{
  "train_examples": 48750,
  "horizontal_flip": false,
  "targets": ["second digit"],
  "norm_position": "pre",
  "fused_qkv": true,
  "parallel_block": false,
  "moe": "top_k",
  "num_experts": 64,
  "experts_per_token": 2,
  "width": 160,
  "loss": "cross_entropy",
  "lr": 0.0017,
  "grad_clip": 3.0,
  "gradient_noise": 0.1,
  "weight_decay": 0.4
}
Rows from block 7 of a small image classifier, named by matrix and row number. Rows with one number within an expert belong to one neuron, the router's apart. Each number is 128 + 32 x the weight over its row's rms, rounded and kept within 0 to 255. All counts start at 0.
Before each expert's rows are labels from the 100 images, of 14976, where the router gives the expert most weight on average: "responds to" is what is common among them. Only what is clearly more common there than usual is listed. The data: seven-segment displays showing three digits.
# router: router (model.blocks.7.mlp.router.weight, 64x160), inputs 0-159
# up: expert up (model.blocks.7.mlp.up, 64x80x160), inputs 0-159
# down: expert down (model.blocks.7.mlp.down, 64x160x80, transposed), outputs 0-159

# expert 42
responds to: dark on pale; second digit: 2; second digit: 5
router.42 [210  98 111 137  80 104  79 147 183 114 139  87  85 145 173 110 112 130 149 192 161 208  41  84 126 150 137 172 180  94 126  94  89 113 183 116 142 141 144 143 111 102 160 115 130 133  97  86 147 131  92 168 159 108 117 119 137 137 137 151 183 116 115 166 127 132 151 157 125 177 153 114  81 162 181 110 148 182 100  96 126 143 118 141  92 123 142 113 103 128 137 136 122 120 150 120 119 127 133 144  94 125 187 155 135  66 130  83 135 175 134 167 128 117 150 151  72 158 184 165 106  99 148  59 144 116 103 100 134 108 147 164 104 108 152 107  88  93 179  59 145 101 171 115  85 186 172  54 137 142 101 131  93 109 137 127 155 130 185 117]
up.0 [107 114 180 113 173 102  99 170 143 103 184 106 100  69 170 160  81 145 152  77  94 136 147 134 138 114 155 127 157 119 156 131 166 171 175 208 129 125  98  99 105 123 135 122 109 120 140 125  98 120 112 104 139 147 140  95 190  86 122 108 158 127 120 117 146  84 101 129 141 135 154  84 129 171 138 107  75 137 132 135 179 148  64 155 135 190 105  99 110 167 133 117 147 112 110 106 119 102 194 143 160  87 208  97 157  66  91 106 117 186  87 112  91 134 103 171  56 107  50 177  98 127 118 110 117 156  85 139 101 136 161 148 163 116 142 119 164  71  76 100  89 171 198 182 112 152  98 139 119 141 158 132 134 187 136 150 149 121 129 121]
down.0 [ 90 137 131 141 121 129 171 153 103 134  98  64  57 153 132 182 187 126 143  95 118 114  89 115 137 166 114 125 172 128 123 100 100 159 190 159 144 111 110 138 107 123 141 112 128 124  67 114 115 105 182 156  54 105  92 116  50 157 130  84  81 114 142  99 161  49 141 124 114 105 115 153 141 125 135 153 114  78 148 150  70 126 154 117 135 105 100 105 151  87 136  79 102  89 131  75  86 136 121 101 142 141 139 160 117  82 149  91 125 125  72 109  84 108  49 129 120 155 155 107 108 173 137 130  99 190 203  94 155 149 151  87 118 139 114 170 153 192 121 133 177 149 188 143 121 112 173 154 138 133 126 140 113 196 153 127 124  65  82 116]
up.1 [125 132  68 160 179 139  80 161 113  88 141  82 148  98  82 135 123 155 142 178 164 100 123 161  81 110 161 129 127 167 168 107  93 129 149  73 158 107 133 142 174 132 136 104 141  98 142 175  78 146 164 148 120 185 164 122  90 176 200 133 134 125 102 133 140 162 101 129 160 132 118 119 125 163  93 160 115  79 131 169 148  65 128  75 187 183 135  99  93 185 182 107 153 159 153  59 113 153 173 170 132 151 143  74  39 180 166 116  94 161  86 162 113 167 132 171 105 114 152 158 170 183 127 134  99  76 130 149 120 165  95 157 153 109 127 102 134 169 157 132 148 112  85 110 105 138 144  90 144 101 129 112 187 105 155 101 121 144 139 131]
down.1 [120 131  73 160  68  78 104  83  69 144 121 132 152 102 191 118 182  84 176  79 174 118 105 121 125 106 134  96 185 128 158 168  97 148 139 141 124  78  85 137 119 113 178 225  41 131 151  65 161 145 207  75  96 119 119  98 133 112 196 158 120 139 136 114 122 127 135 137  74 153 121 106  76 162 102 173 110 153 150 130 121 163 162  80 132 126  69  87 119 184 117 135 155 162 170 172 128 126  71  83  99 111 126 136 141 146 112 118 147 132 152 120  72  81 105 121 156 135 120 130 138 111 135 124 124 138 136 150  98  99 152 135 172 120 170 124 133 134 140 154 133 169 102 114 127  92 148 158 153 141 123  84  65 104  75  99 125 100 163 150]

# expert 41
responds to: dark on pale
router.41 [ 89 122 146 165 149 143 110 161 155  90 141 156  94  74 110 107 170 147  99 188 117 115 109 129 150 115  79  84 154 129 113 158 146 157  90 118 124 136  99 135 174 143 112 157 115 162  60  97 138 137 171 119  73 111  56 103  59 197 110 152  75 121 128  61  99 117 137 154 110 127 127 122  54 165 155 134 117  94 116 146 140 104 150  35  87 151 173 104 128 145 161 129 105 130 146  95 158 174 128 117 115 106 169 119 115 141 154  70 110 136 142 144 143 119 136 143  90 134  96 142 143 143 120  98 194 159 118 154  92  61  55  90 184  78 118 147 119 130 108 139 147  58 134 127  94  79 138 127 138 137  92 130 142 149 106 155 142 128  46  65]
up.0 [104 138 153 109 138 128 105 111 147 130 122 161 160 204 105 125 116 165  86 147 199 129 148 187  98 105 148 164 138  58 125 170 106 127 107  94 162 188  95 108  80 118 155 114  70 141 108 115 164  69  69 130 125 123 166 166 139 142 126 114 132  96 107 133 171  76 153 119 202 150 174 144 113 126 139 111  82 129 132  94 126 113 150 101 147 117 161 181 116 107  98 165 133 118 126 157  65 183 142 140 107 123 148 184 113 192  89  99  72 140  65 112 110  87 189 157  94 119 136  80  97 187  96 206 130 124 184  76 118 113 137 164 125  99 139 101 140 112  83 136 119 117 179 101 163 137 124 108 105 190 120 101 113 125 114 158  92 119 118 171]
down.0 [141 158  78 124 152 188 133 176 147  44 125 123 122 158 142 166 163 142 126  82  95 151 144 137 145 127  96 145 184 143 144 110  91  96 165 187 101 118  54  91 101 101 125 150 175  64  89  88 151  94 117 150 126 138 103 120 158 164 153 174  63 155 129 151 139 108 172 137 135 127 156 109 169 148 138 117 138 152 153 152 164 114 195 110 119 114 141 110  90 170 177 170 129 136  56 113  90 151 148 220 156 126 167 145 142  77 105 168 125  84 137 146 109 152 124 129 131 105 189  83 127 173 125 124  89 150 104 131 110 165 145 107 150 151 160 117 111  82 156 120 129 175 108 122 165 110 176 112 105 177 144  49 104 154 105 196 158 165 132 118]
up.1 [ 62 122 212 114 182 150 106 139 128 190 122 103 127 109 161 124 161 138 101 143  97 123 145 124 173 148 152  85  59 104 154 115 185 149 181  90 190 168 151 152 156 122 170 118 134 144 103 113  73 112 114 129 106 109 109 141 125  88 136 177  48  91 110 103 133 126 161 133 146 192 126 123 123 176  89 123 158  82 120 117 155 136 152 107 152 153 131 145 101 103 142 110 193  97 118 158 151 139 139 149 121 114 120 106 147 115  70 145  90 143 126 176 138  97 150 164 108 110 121 175 154 147 140  92 139  72 136 125 152 129 139 181 139  72  92 186 145 172 214  92  52 112 115 134  74 124  89 102 155  70 119 110 119  81 147 165 173 156 104 116]
down.1 [ 64 183 195  97 127 133 177 208 135 134 128 143 113 126  84 190 151 181 127 114 129 155 149  96 114 127 144 118 155 191  89  83 124  90 140 109 143 171 114 128 156 118 125 100  80 170 138 126 142 114  70 143 158 123 133 164 135 135 158 138 145 140 124 106 121 132 130 123 126  84  96 156 121 143 142 104  84 105  83 167  87  98 198  94 154 155 179 115 189 112 145 142 165 104 112 110 145  77  74 140 135 153  98 155  83 136 171  97 152 113 135 108 119  58 139 122 112  95  39 173  86 165 148 120 133 169 119 134  98 132 139 200 145 144 160  96 167 140 120 112 199 100 119 111 118 163 130 145 102 165  95 110 157 124 137 106 105 184 208  73]

# expert 61
responds to: the digit 2; red glow; second digit: 2
router.61 [155 150  77 145 175 128 116  47  72 125 176 209  90 111 145 140  60 144 160  92 116 130 202 155 190 124 109 164 136 144 154 129 156 166 110 116 122 105 138  92 146 114 134 121 118  88 143  73 154 100 147 125 143 133 126 114 150 109 159  96  78 118 157 198  63 128 112 158 140 117  92 127 139  71 173 152 134 155 137 174 107  75 113 164 123 110 151 173 142 110 121 100 118 137 135 110 114  67 146 160 145 172  67 122 138 159  94 155  61 159 119 138 120 161 145 167 165 144  71 161 169 152 108 114 139 102 122 118  92 132 143 184  93 136  96 168 117 122 153 153 126 143 113  31 150  83 174 106 103 131 141 165 143 132 191 127 122 150 150  77]
up.0 [126 102  87  83 114 130 108 127 174 183 109 133 147  90  78 135 156 135 165 148 154 148 156 134 119 142 183 161 146 147  65 114 144  92 121  69  77  52 117 157 113 160  82 110 133 135 105 147  84 118 169 131 138  92 103 101 109 154 119 126 132 140 132 112 122 113 177 185 125 126 149 149 153 163 166 139 129 153 116  90 179 117 132 156 129 132 153 134 109  95 208 207 101 174  90 181 156 122 171 181 139 188 124 106 139 142  97  93  77 153 122 132 150 121 122 100  87  71 134 154  98 105 124  78  91 177  94  95  85 127 153 183 141 143  55 136  92 143 107  71 127 112 155 147 135 117 116 133 112 139 138 104  65  69 111 120  96  59 199 145]
down.0 [103 116  96 124  84 119 135 172 135 158 154 142  59 130 158 127 195 151 139 163 167 103 112 136 146 129  79  65 121  78 175 116 122 135 165 152 155 142  34 156 169 121 108 125 113 100 154 117 166 123  94 124 139 111 130 134 138 154 126  74 106 136 150 161 174 112 120 165 107 115 133 178  98 127 140 190  72 113 146 119 117 155  99 115 134  72 132 124 131  95  39 135 138 125  89 106  95 172 180  70 157  72  88 145 198 115 118  83 137  91 176 153 121 152 103 137 132  67 156 173 110 182  84 177 169 134  89 107 160 150 136 125 171 108 138 155 157 139 196 139 100 115 113  84 154 125 150 147 152 151  97  71  57 151  97 133 153 116 131 116]
up.1 [ 89 204 126  86  89 124 158 172 114 123 128 102 118 156  99 108 125 109 110 168 167 148 155 157 163 124  87  97 165 104 101  94 106  90  95  80 135  70  98 148 143 111 112 141 131 128 159 112 154 138  99 115 104  85  83 100 132  91 164 153 167 135 109 121  68 173 151 132 162 127 176 111 152 161 145 181 130 172 121 103 112 103 103  66 106 117 162 103 131 188  83 102 157 127 144 124 141 193 151  75 121 141  87 111 168 177 135 149 148 140 105 147 186 136 138  77 121 189 104 150 164  83 151  53  82  71 103 139 117 151  87 119  69 110 139 105 137  93 122 114 116 131 136  38 152 118 164 139 120  96  81 153 114  92  79 117  46 104 130 105]
down.1 [124 128 184 135 111 187 148 132 156 104 165  67 145 146 126  93 173 131 114 157  95 173 130 153  85 109 109  94 152 182 129  74 137 146 123  96 120  69  78 184 148 141 152 123 153 135 108 192 132 144 103  91 157 121 151  93 178 133 100  69 153 102 135 113 128 119 109 121 166 156 114 126 143 126 123  91 193 139 136  98 147 122 139  97 174 117 122 196 120 111 101 208 103 142 133 204  99 116 114 119 104 162  92 100  74  73 152 139 134  97 136 139 120 102 181 145 118 132 131 113  79 138 104  91 131 220 150  74 178 176  74 213 129  85 143 140 155 146 115 109  83 135 105 133 145 185 183 118 133 163  72 134 107 160 147 152 117 146 128 121]

# expert 29
responds to: the digit 1; green glow; second digit: 1
router.29 [ 89 137  97 104 103 144 175 158 113 169 167 132 131 187 130 174 170 129 126  74  98 178 133  68 170 123 201 144 187 101  63 152 116 119  85 115  77 104 104 107  57 143  54 123  92 186 160  70 156  83 192  83 124 165 142 120 128 128 130  75 114 111 139 159 121 163 130 123  79 157 131 111 118 179 125  99 157 131 129 174 125 107  93 152 158 116  71  97 115 160  64 111 143 117 142 129 127 150 149 171 120  89 152 145 142 147 151 143 145  89 123 171 116  94 165 134 153 189  90 117 144  84 161 172  95  98 165 160 135 156  92  90 118 127  87 168  96 110 160 135 138 116 116 104 144 152 127 105 153 133 157 141 125  99 213 116 144 125 117 182]
up.0 [148 207 123 119 151 123 153 140 113 102 116 131 111 199  84 151 137 127 121 154 199 106 147  94 144  97 127  77 142 163 128  91 174 125 130 142 170 117 128 152 144 113 138 160  98  83 109  88 146 105 107  93 111 151 112 156 163 151 149 133 108 106 129 174 152  69  83 165 161 159 110  85 141  90  81  92 129 102 108 153 140  92  86 126 134 125 146 223 126  71 152 153 149  80 148 134 114  85 106 121 108  99 130 154  65 131 170  93 149 107 135 152  95  59 140 120 115 131  97 112 136  96 170 146 123 164 120 152 202 145 174 146 164 120 173 148 131 158 113 180  75  31  88 162 126 132 201 124 151 117 159 113 142 117  86 120 118 206 108 149]
down.0 [168 111  90  98 189 129 115  72  93 172 117 163 168 139 100 173 125 156 169 115  91 125 126 152 110 180 155 124 147 177  71 140 119 125  92  99 125 159 108 185 148  86  90 147 134 172  79 118 111  74 116 178 112 161 122 154 147 165 191 145 117 117 155 147 124  86 101 142 110 147 116 103 119  87 107 117 101 115 109  79 160 116 172 152 196  74 132 135 132  92 118 163 153 136 117 170 118  97 124 162  79 133 151 123 105 158 143  87 112 157  89 149 160 129  92  87 105 102  83  90  88 123 139 205  93 174 107  65 133 102 132  79 108 139 155  93 136  84 160 142 153 156 145  78 106 147 116 117  65 130 160 101 169 140  82 103 221 110  77 114]
up.1 [ 99  90 145 112 141  88 110 116 103 149 197 103 139 116 196 164  81  78 161  78 136 100  93 141 102 157  95 200 161 159 166 105 135  79  99 190  66  83 130 143 128 181 187 148 178  64  95  80 122 124  93 103 204 101 103 132 113 124 171 146  91 151 133 147 139 170 164 111 158 119 113 131 118 131 190 171 139 147 157  56 104  96 173 161 140 103 106 125  65 113 152  79 138 124 139 137 106 110 154 108  80 176 109 113 101 152 119 134 118 119  89 134  81 161  94  98 168 123 107 126 136 171 103 106 182 180 130  95 101 164 153 111  97 126 125  96  94 147 130  89 132 153  96 144 170  93 117 162 145 104 120 119 110  82 110  89 157 168 117 147]
down.1 [109  97 108 117 129 166 115 145 109 137  88 187 137 131 211 111 160 202 129 135 124 141 117 135 104 194 149  99 117 122  74 151 120 187 158 146 111 143 128 123  82 201 187 104 129 120 185  95 145 123 151  98 137 175 143 113 155  66 128 108 149  90 160 166  97 125 194 140 148 165 179 130 124 103  69 158 132 108 100 115 120  82 148 193 104 145 164 113  96 124  90 109  96 165 183  78 130 161  67 114 136 143 136  75 128 104 131  66 131 128 119 137 161 143  85 104 102 111  91 139 101 132 150  86 102 123 102 128 164 153  64 127 138 113 138 139 134 173 124  99 164 110 127 143 129  59 104 157  97  67 143 159 117 112  60 200 130 102 139  87]